{
  "model": "image classifier",
  "dataset": "rendered landscapes of hills, water and sky",
  "train_examples": 145000,
  "image_size": 48,
  "crop_scale_min": 1,
  "horizontal_flip": true,
  "translate": 0.12,
  "targets": ["land", "light", "water"],
  "num_classes": [7, 4, 2],
  "arch": "convnext",
  "isotropic": true,
  "norm": "layernorm",
  "hidden_act": "relu",
  "mlp_ratio": 4,
  "inner_norm": false,
  "patch_size": [4, 4],
  "conv_stem": false,
  "layers": 12,
  "width": 384,
  "kernel_size": 7,
  "loss": "binary_cross_entropy",
  "init": "trunc_normal_002",
  "residual_init": "none",
  "optimizer": "muon",
  "muon_scale": "match_rms_adamw",
  "learning_rate": 0.0016,
  "momentum": 0.95,
  "nesterov": true,
  "orthogonalizer": "newton_schulz_5",
  "adamw_lr_other_params": 0.0012,
  "max_grad_norm": 1.0,
  "cautious_weight_decay": true,
  "max_steps": 14800,
  "batch_size": 96,
  "epochs": 9.8,
  "lr_schedule": "wsd",
  "decay_fraction": 0.4,
  "final_lr_fraction": 0.01,
  "warmup_steps": 440,
  "weight_decay": 0.5,
  "adamw_weight_decay_other_params": 0.01
}
Rows from block 3, named by matrix and row number. Rows with one number belong to one neuron. Each number is 128 + 32 x the weight over its row's rms, rounded and kept within 0 to 255. All counts start at 0.
# fc1: MLP up (model.blocks.3.mlp.fc1.weight, 1536x384), inputs 220-274
# fc2: MLP down (model.blocks.3.mlp.fc2.weight, 384x1536, transposed), outputs 220-274
fc1.1104 [182 162 133 132 158 161 100 141 166 135 148 101 127 172 131 102 134 127  94 124 143  91 106 157 111 189 118 185 154 117 177  80 115 117 119  84  79  99 103 142  96 136 137 107 121 133 147 132 162 155 118  81 115 162 121]
fc2.1104 [170 166  93  75  53  84 138 152 116 175 157 117 124 184 131 148 119 121 161 135 123 119  97 147 100 103  94 109 104 137 140 134  87  82 140 103 144 125 121  93 168 147 115 133  85 127 120  91 164 157 116 137 123 130 191]
fc1.1105 [114 158  92 148 190 147 120  70  90  83 157 134 147 165  79 164 137 182 130 111 124 110  86  86 143 150 152 132 139 108 138 100  96 160  63  80 155 151 109  87 111 140 120 149 116 110 127 127 158 136 149 149 142 167 102]
fc2.1105 [ 95 116 137 152 158 151 123  43 147 126 187 109 134 115 127 106 128  91 101 127 131 106 122  71 149 110 130 164 169 120 117 114 117 148 130 170 150 129 166 135 173 111  80 160 113 106 134 125  85  86 127 143 197 103 102]
fc1.1106 [162 160  87 116 142 148 132 138 105 171 113 132 126 130 134 102 161 139 140  87 113 204 111 144 102 141  87 156 124 203  98 132 153 142  86  58 124  47  50 111 104 152 146 128 134 116 107 111 155 167 129 135 118 169 165]
fc2.1106 [113 115 132 126 132 142 131 117 107 117 144 153 141 117 173  49 141 127 131 117 151  85 143 127 142 123 124  79 124 111 119  95  91 179 150  94  81 120 114 173 139 119  82 118  79  91 183  90 194 148  95 114 171 163  95]
fc1.1107 [ 90 157  86 183  95  97 167 172 148 132 127 125 117  88 147 104 136 139 155 139 146 113  93 115 154  99 125 131  95 164 176 106 152 140 146  71 151 132  92 145 153 106 100 191 177 137 156 134 105 164  97  96 164 160  80]
fc2.1107 [137 149  90 152 140 106 118 193  94 153  94 175 187 141 171 164 146 169 148 105 115 118  92  72 135 115 158 129  78 139 126  56 141 114 112 160 137 202 139  94 131 129 180 151  98 130 124 127 123  95 140 126 139 176 145]
fc1.1108 [136  54  79 179 104  70 159 141 132 168 144  97 149 144 134 100 129 146  99 144 150 120 133 145 174 179 130  95  53  57 186 118  91 147  92  66 168 113 178 163 123 134 168 104 107 164 147 133  87 125 144 157 100  93 159]
fc2.1108 [121  92 172 112 118  93 125 152 172 152 133 158 166 126 141 201 141 119  95  97 166 128  88 187 182 139 145 115 135 191 116 169 158  97  94 147  81 143 169 124 113 213 179  91 132  90 154 156 157 154 175 169 130 112  98]
fc1.1109 [135 133 139 137 110 165 109 107 143 124 158 170 106 209  56 114 146  68 100 100 138 167 159  79  88 123 122 110 129  59 130 153  90 156 166 123 134  93 116  71 162 107 132 156 105 119 181 155 163 154 148 159  97  56 193]
fc2.1109 [188 202 138 147 146 147 127  97 172 146 130 144 128 126 109 154 132 179 132 106  62 190 121 134  36 140 139 104 167  23 106 112  67  46  52  83  76 131 112 137 135 221 118 102  74  83 133  92 138 149 123 148 122  99 114]
fc1.1110 [121 106 150 108  88 133 133 103 138 216 121 101 156 152  73  68  98 110 158 202  74  93 120 156  78 121 141 122 162 157  54  99  96 130 131 123  90 154  70 136  94 135 108 115 144 143 142 154 134 195 171 108 185 126  74]
fc2.1110 [151 144  66 125 105 139  93 105 115 131 130  65 148 190 127 127 112 121 163 130 173 125 121 162 160 137 110  92 119  59  96 125 125 145 183 149 110 155 149 129 181 175 118  97 192 115  92 117 137 107 162 199 101 128 105]
fc1.1111 [145 127 156 124 156 141 126 130 118 146  86 151 111  98 134 141 150 154 126 100  96 106 153  37 131 148 115 125 166 172 126 162 143 153 142 181 146  88 114  89 102 132 127 124  51 123 117 101  87 107  99 195 133 101 125]
fc2.1111 [134 131 109 182 170 148 160 157  98 134 126  67 114 111  77  95  79 146  93 145 137 133  91 142 142 143 116 116  95 127 118 160 146 125 114 154 125 141  81 106 154 143 111 122  65 178 117  90 111 147 156 120 185 128 177]
fc1.1112 [146 138 165  87 149 168 194 157 110 140 121  65 155  65 108 138 144 127 138  62 120 177  73  44 156 120 124 149 177 135 121 112 103 151 137  64 133  84 198 142 116 143 103 111 114 188 100 159 143  99 135 112 168  73  85]
fc2.1112 [131 109 129 205 138 144  83  79 176  77  91 125 143 152 131 133 140  89 101 139 140  68 162  98  96 141 132 117 142 135 126 145 128  87 141 139 137 134  97 136 154  92 151 151 121 161 127 170 100  66  89 153  89  98 122]
fc1.1113 [191 144  96 168  67 106 157 153 155 158 186  83 128 166  98 122 112  75 139 102 135 147 133 115 178  53 163  78 101 112 132 112 151 177  90 143 159 115 139 160 135 135 154  97 108 107  96 169 124  86 186 146 117 119 112]
fc2.1113 [160 110 127  37 199 138 158 189 112 243 146 132 139 114 128 100 111 148 167 103 134 128 244 136 134 117 122 131 120 133 138 120  92 152 135 142  77 114 104  97 148 174 147  69  94 144 121 133 130 146 115  71  73  89 118]
fc1.1114 [ 55 165 141 139 117  84 127  62 111 151 120 166 151 133 107 134 189 102 127 122  97 101 137 157 152 154 132 132  91 124 137 137 119  94  79 144 122 139  55 165 120 113 110 117 133 106 132 134 179  65 178 138 112 172  63]
fc2.1114 [105 119 128 190 167 136 151 149 163 161 120 156 121 136 156 117 117 131 171 141 105 143 118 108 122  68 122 157 125 151 180  81  63 158 177 109 114 126  95 142 124 117 155 153 102 117 126 135 147 126  48 110 116  76  86]
fc1.1115 [179  80 113 132 113 138 180 146 185 150  88 133 146  83  78 160 171 115 154 143 187 142 157 157 100 147 118 132  71 134 136 150  17 180 135 134 134 123 137 125 110 101 115 158 148 160 118 109  66 124 162 192 131 144 113]
fc2.1115 [124 152 109 142 112 121 129 172  93 126 138 135 100 117 100 141 141  79 174 129 102 177  73 144 137 107 146 115 205 125  85 140 157 101 115  94 119 149 127 160 143 154  80 123 149  41 113  71 169  86  85 145 164 100  67]
fc1.1116 [131 146 121 172 106 132 181 121 161  96 146 100 118 105 114 150 133 112  99 121 133 174  91  99 195 163 139 131 151 133 156 116 128 153  85 149 120 157 180 141 149 106 100 126 167 124 112  72 116  93 137 240 200 118 170]
fc2.1116 [121 127 107 129 126  92  84 149 132 161 114  85 163 165 136 189 124 147 179 128 130  98 144 122 172 131 139 116 146 106  90 118 173 120 160  82 155 136 183 154 123 164 104 145 114 130 173  84  94 169 119 111 120 101 119]
fc1.1117 [152  70  89 145  98 119  76  82 163 125 193 150 118 141 141 151  86 186 123 141 138 155 147  86 140 128 156 129 107 106 139  73  74 144 115 173  82 149 122 128 134 117 133 139 142 104 158 131 184 129 158 162 103  97 129]
fc2.1117 [109 154 117 159  97 134 174 196 106 134 165 158  80 160 133 138 123 135 162 188  69  85 145 200 114 132 131 162 105  81 119  54  97 133 140 125 152 116  61 127 120 112 136 112  97 104 149 108 139 121 120  91 114 148 114]
fc1.1118 [182 147  96  97 176 132 134 147 150  85  82 140 128 125  84 179 149 139 166 108 115 115 116  90 110  92 124  83  90 161 159 108 128 101 105  78 106 125 152 138  51  85 130 101 166 119  69 145 150 138 137 162  98  77 187]
fc2.1118 [113 120 128 101 136 129 132 174 127 108 152 127 171  36 226 105 110 115 153  98 116 130 111 116 111 142 116 131  66 179 133  71 131 129  75 122  68 101  70  42 137  75 140 101 118  94 147 155 133 113 115 142 135 119 146]
fc1.1119 [125 107 169 169 151 174  91 149 140 135 101  82 134 110 127 125 109 114 140 205 149  21 141 150 125 126 128 131  39 110 124 131 131  76 169 159  91 114 124 109 118 132 103  67 150 129 123 112 117 118 119 132 115 158 117]
fc2.1119 [ 64 140  90 146 140 148 134 133 130 122 118 116 134  97 154 134 191 125 152 141 168 119 134 158 184 147  87 140 160 137 178  62 151 140  81 147  80 123 112 160 123 129 151 154 127 125 122 187  82 120 165 139 125 123 115]
fc1.1120 [125 115 137 104 157 145 141 136 161 153 115 112 114 151  52 106 124 128  96  99  92  69  49  56 137  90  97 135 128 134  97 134 154 147 106 186 112 123 102 128 104 110 137  87 163  83 165 149 121 203  84 137  93 117 129]
fc2.1120 [ 84 200 186 129 113 134 130 130  98  75 129 160  81 163  89 111 123 142 128 125 136 145 176 127 141 118 142 114 195 134 195 116 144 152 152 133 187 127 113 154 123 175 126 210 140 115 118 118 137 101 152  91 187 119 111]
fc1.1121 [130  87 163  96 125 117 159 122 139 148 100 182 103 168 146 173  89 142 144 159 174 172 149 143 145  67 160 105 130 107 125 116 123 142  87 127 157 104 189 175 134 124 146 128 117 133 183 135 165 161 187 145 115 123  34]
fc2.1121 [135 119 143 164 142 137 163 160 141 125 104 145 155 198 153 104 104 153 126  81 146 153 144 126  88 173 117  95 100 126 180  90 120 144  82  91 127 174 117 125 129  81 135 140 201 116 187 149  88 125  87 169 123 116 145]
fc1.1122 [ 94 117 135 125 142 111 121  99 118 108 148 159 145  84 107 118 166 150 105  96 131 103 179 164 196 105 117 172 157 131 196 150 129 144 147  96 104 187 118 139  92 133 140 130 138 106 145 104 103 148 144  64 171 183 130]
fc2.1122 [165 103 144 168 127 151  72 124 167 112 156 111  88 133 178  54 166 122 126  76  99  89 112 119 107 104 128 131 115  94 141 155 126 134 101 135 143 167 137 117 147 147 172 149 125 150 142 123 121 119 109 137 119 133 116]
fc1.1123 [ 93 169 115 110 173 123 159  36 162 145  93  84  98 130 125 144 168 148 127  66  95 145 141  96 122 114 133 149 106 117  94 132 166 153 126 148 122 182 156 128 120  74 127 110 165 137  87 116  98 128 123 165 103  98 122]
fc2.1123 [146 105 124  83 118  84 146 136  77 142 115  97 187  57 100 167  71 108 107 120 103 110 103 157 188 165 187 126  79  24 116 156  82 144 197 166  99 129 169 133 112 105  90 149  88  84 155 116 128  96 185 123 119 134  82]
fc1.1124 [128 121 106 180 187 105 111 110  96 139 151 180 156  67 111 112 131 144 175 110  66 178 168 113  82 139 209 145 101  91 125 147 130 137  79  60 133 100  57  94 123  59 125 122 108 180  68 122 108 122 104 144  99 131 143]
fc2.1124 [181 168 137 152 149 113 142 131 140 119 166 161 125 105 125 178 121 114 103  97 140 125 193 175 139 122 179 105 121 118 115  40 142 164 104 202 131 170 132 162 107  91 125 120 162 151 159 102 118 162 133 109  51 122 145]
fc1.1125 [134 116  71 145 137 155 196 136  84 161 139 123 110 141 153 116 124  75  99  84 133 146 124 176 164 169 113 114 111 146 104 126 142 148 119  37 116 130 180 180 128  96 111 124 129 149 124 139  93 157 138 126 114 144 193]
fc2.1125 [166 180 189 114 106 131 137 142  95 188 135  96 165 119 170  68  63 106 116 169 146 110 194 135 100  94 165 123 109 148 101  83 166 153 182 153 142 135 125  60 141 104 123  94 125 112  71 110 126 143  87 139 106 139 210]
fc1.1126 [201 131  83 135 148 143  89 106  79 144 150 124 141 140 112 141  92 121 110 132  62 120  86 138 141 124 149 195 101 122 109 164 107 132 154 114  81  62 163 171 129 140 115 131 145 115 155 178 132 142  50 176 104 115 111]
fc2.1126 [145 108 125 168 131 174 151  77 116 159 122 141  91 157  98 100 122  83 120 134 111 145 110  79 139 140 109 136 113 137 138 181 185 161  81 169 114 104  93  96 138 174 142  96 134 145  79 139  68 112  26 102 102 103 140]
fc1.1127 [151 142 123 170 118 114 139 108 112  93 102 180 121 148 123 138 151 172 167  79 107  75 140 156 130 119 142 103  98 149  94 104 158 198 127 202 175  90 212 132 101 169 122 170 173  92 162 113 139 134 124 114 147 140 160]
fc2.1127 [152  77 103 108  58 101 123 122 163 132 118 166  98  96 160 106 170 129 138 179 183 128 155 162 161 145  97 120 105 142 132 158  80 136 120 111 103 141  92 179 162 169 134 125 111 119 164  68 153 120 129 120 139  89 141]
fc1.1128 [179 104 102 145 109 138 155 129  44 129 140  56 108 149 143  58 122 169 202 180 143  54 113 102 132 101 131  88  89 100 118 122 118 124  78 166 120 177 129 128 138 123 166 189 182 161 101 111  77 161 170 136  89 105  85]
fc2.1128 [ 51 161  77 107 121 115 128 123 137 120 134 155 103 115  94 118 118 168 169  22 162 128 105 115 177 150 156 174 158 106  99 115 151 123  76 131  80  98 173  86 211  74 110 121  86 177 100 132 106 127 105 134 120 182 189]
fc1.1129 [148  93 100 197 125 159 112 127  89 136  95 129 103 140 134 119 126  79 153 122 117  45 115  96  93 167  99  73 126 144 127 112 149 137 120 183  79 105 150 182 138 149 130 129 160  70 151 135 144 124  98 104 131  69 108]
fc2.1129 [128 167 152  81  98 152 209 129 146 123 113 145 107 199 112 156 142  60 159 119  56 172  34 133 126 168 111 118 126  73 146  95 136 119  75 167 114 128 144 155 130  75 147 156 166 142  97 140 170 134  84 107 110 112 157]
fc1.1130 [154 113 122 113 121 134  78 173 110 155  87 105 131 118 112 173 105 148 141 180 119 142 103 154 197 126 137 106 174 174 159 190 150 102 133 105 123 171 116 132 113 146 111 159  67  84 129 153 167  90 117 125 108  72 168]
fc2.1130 [101  86 123 120  96 115 127 178 104 132 113 157 131  65 143  92 102 167  83 123 134 172 190 144 138 120  79 175 131 110 130 103 144 181 154  73 180 160 171 144 129 142  85  98 148 141 132 150  71 152  86 187 127 127 135]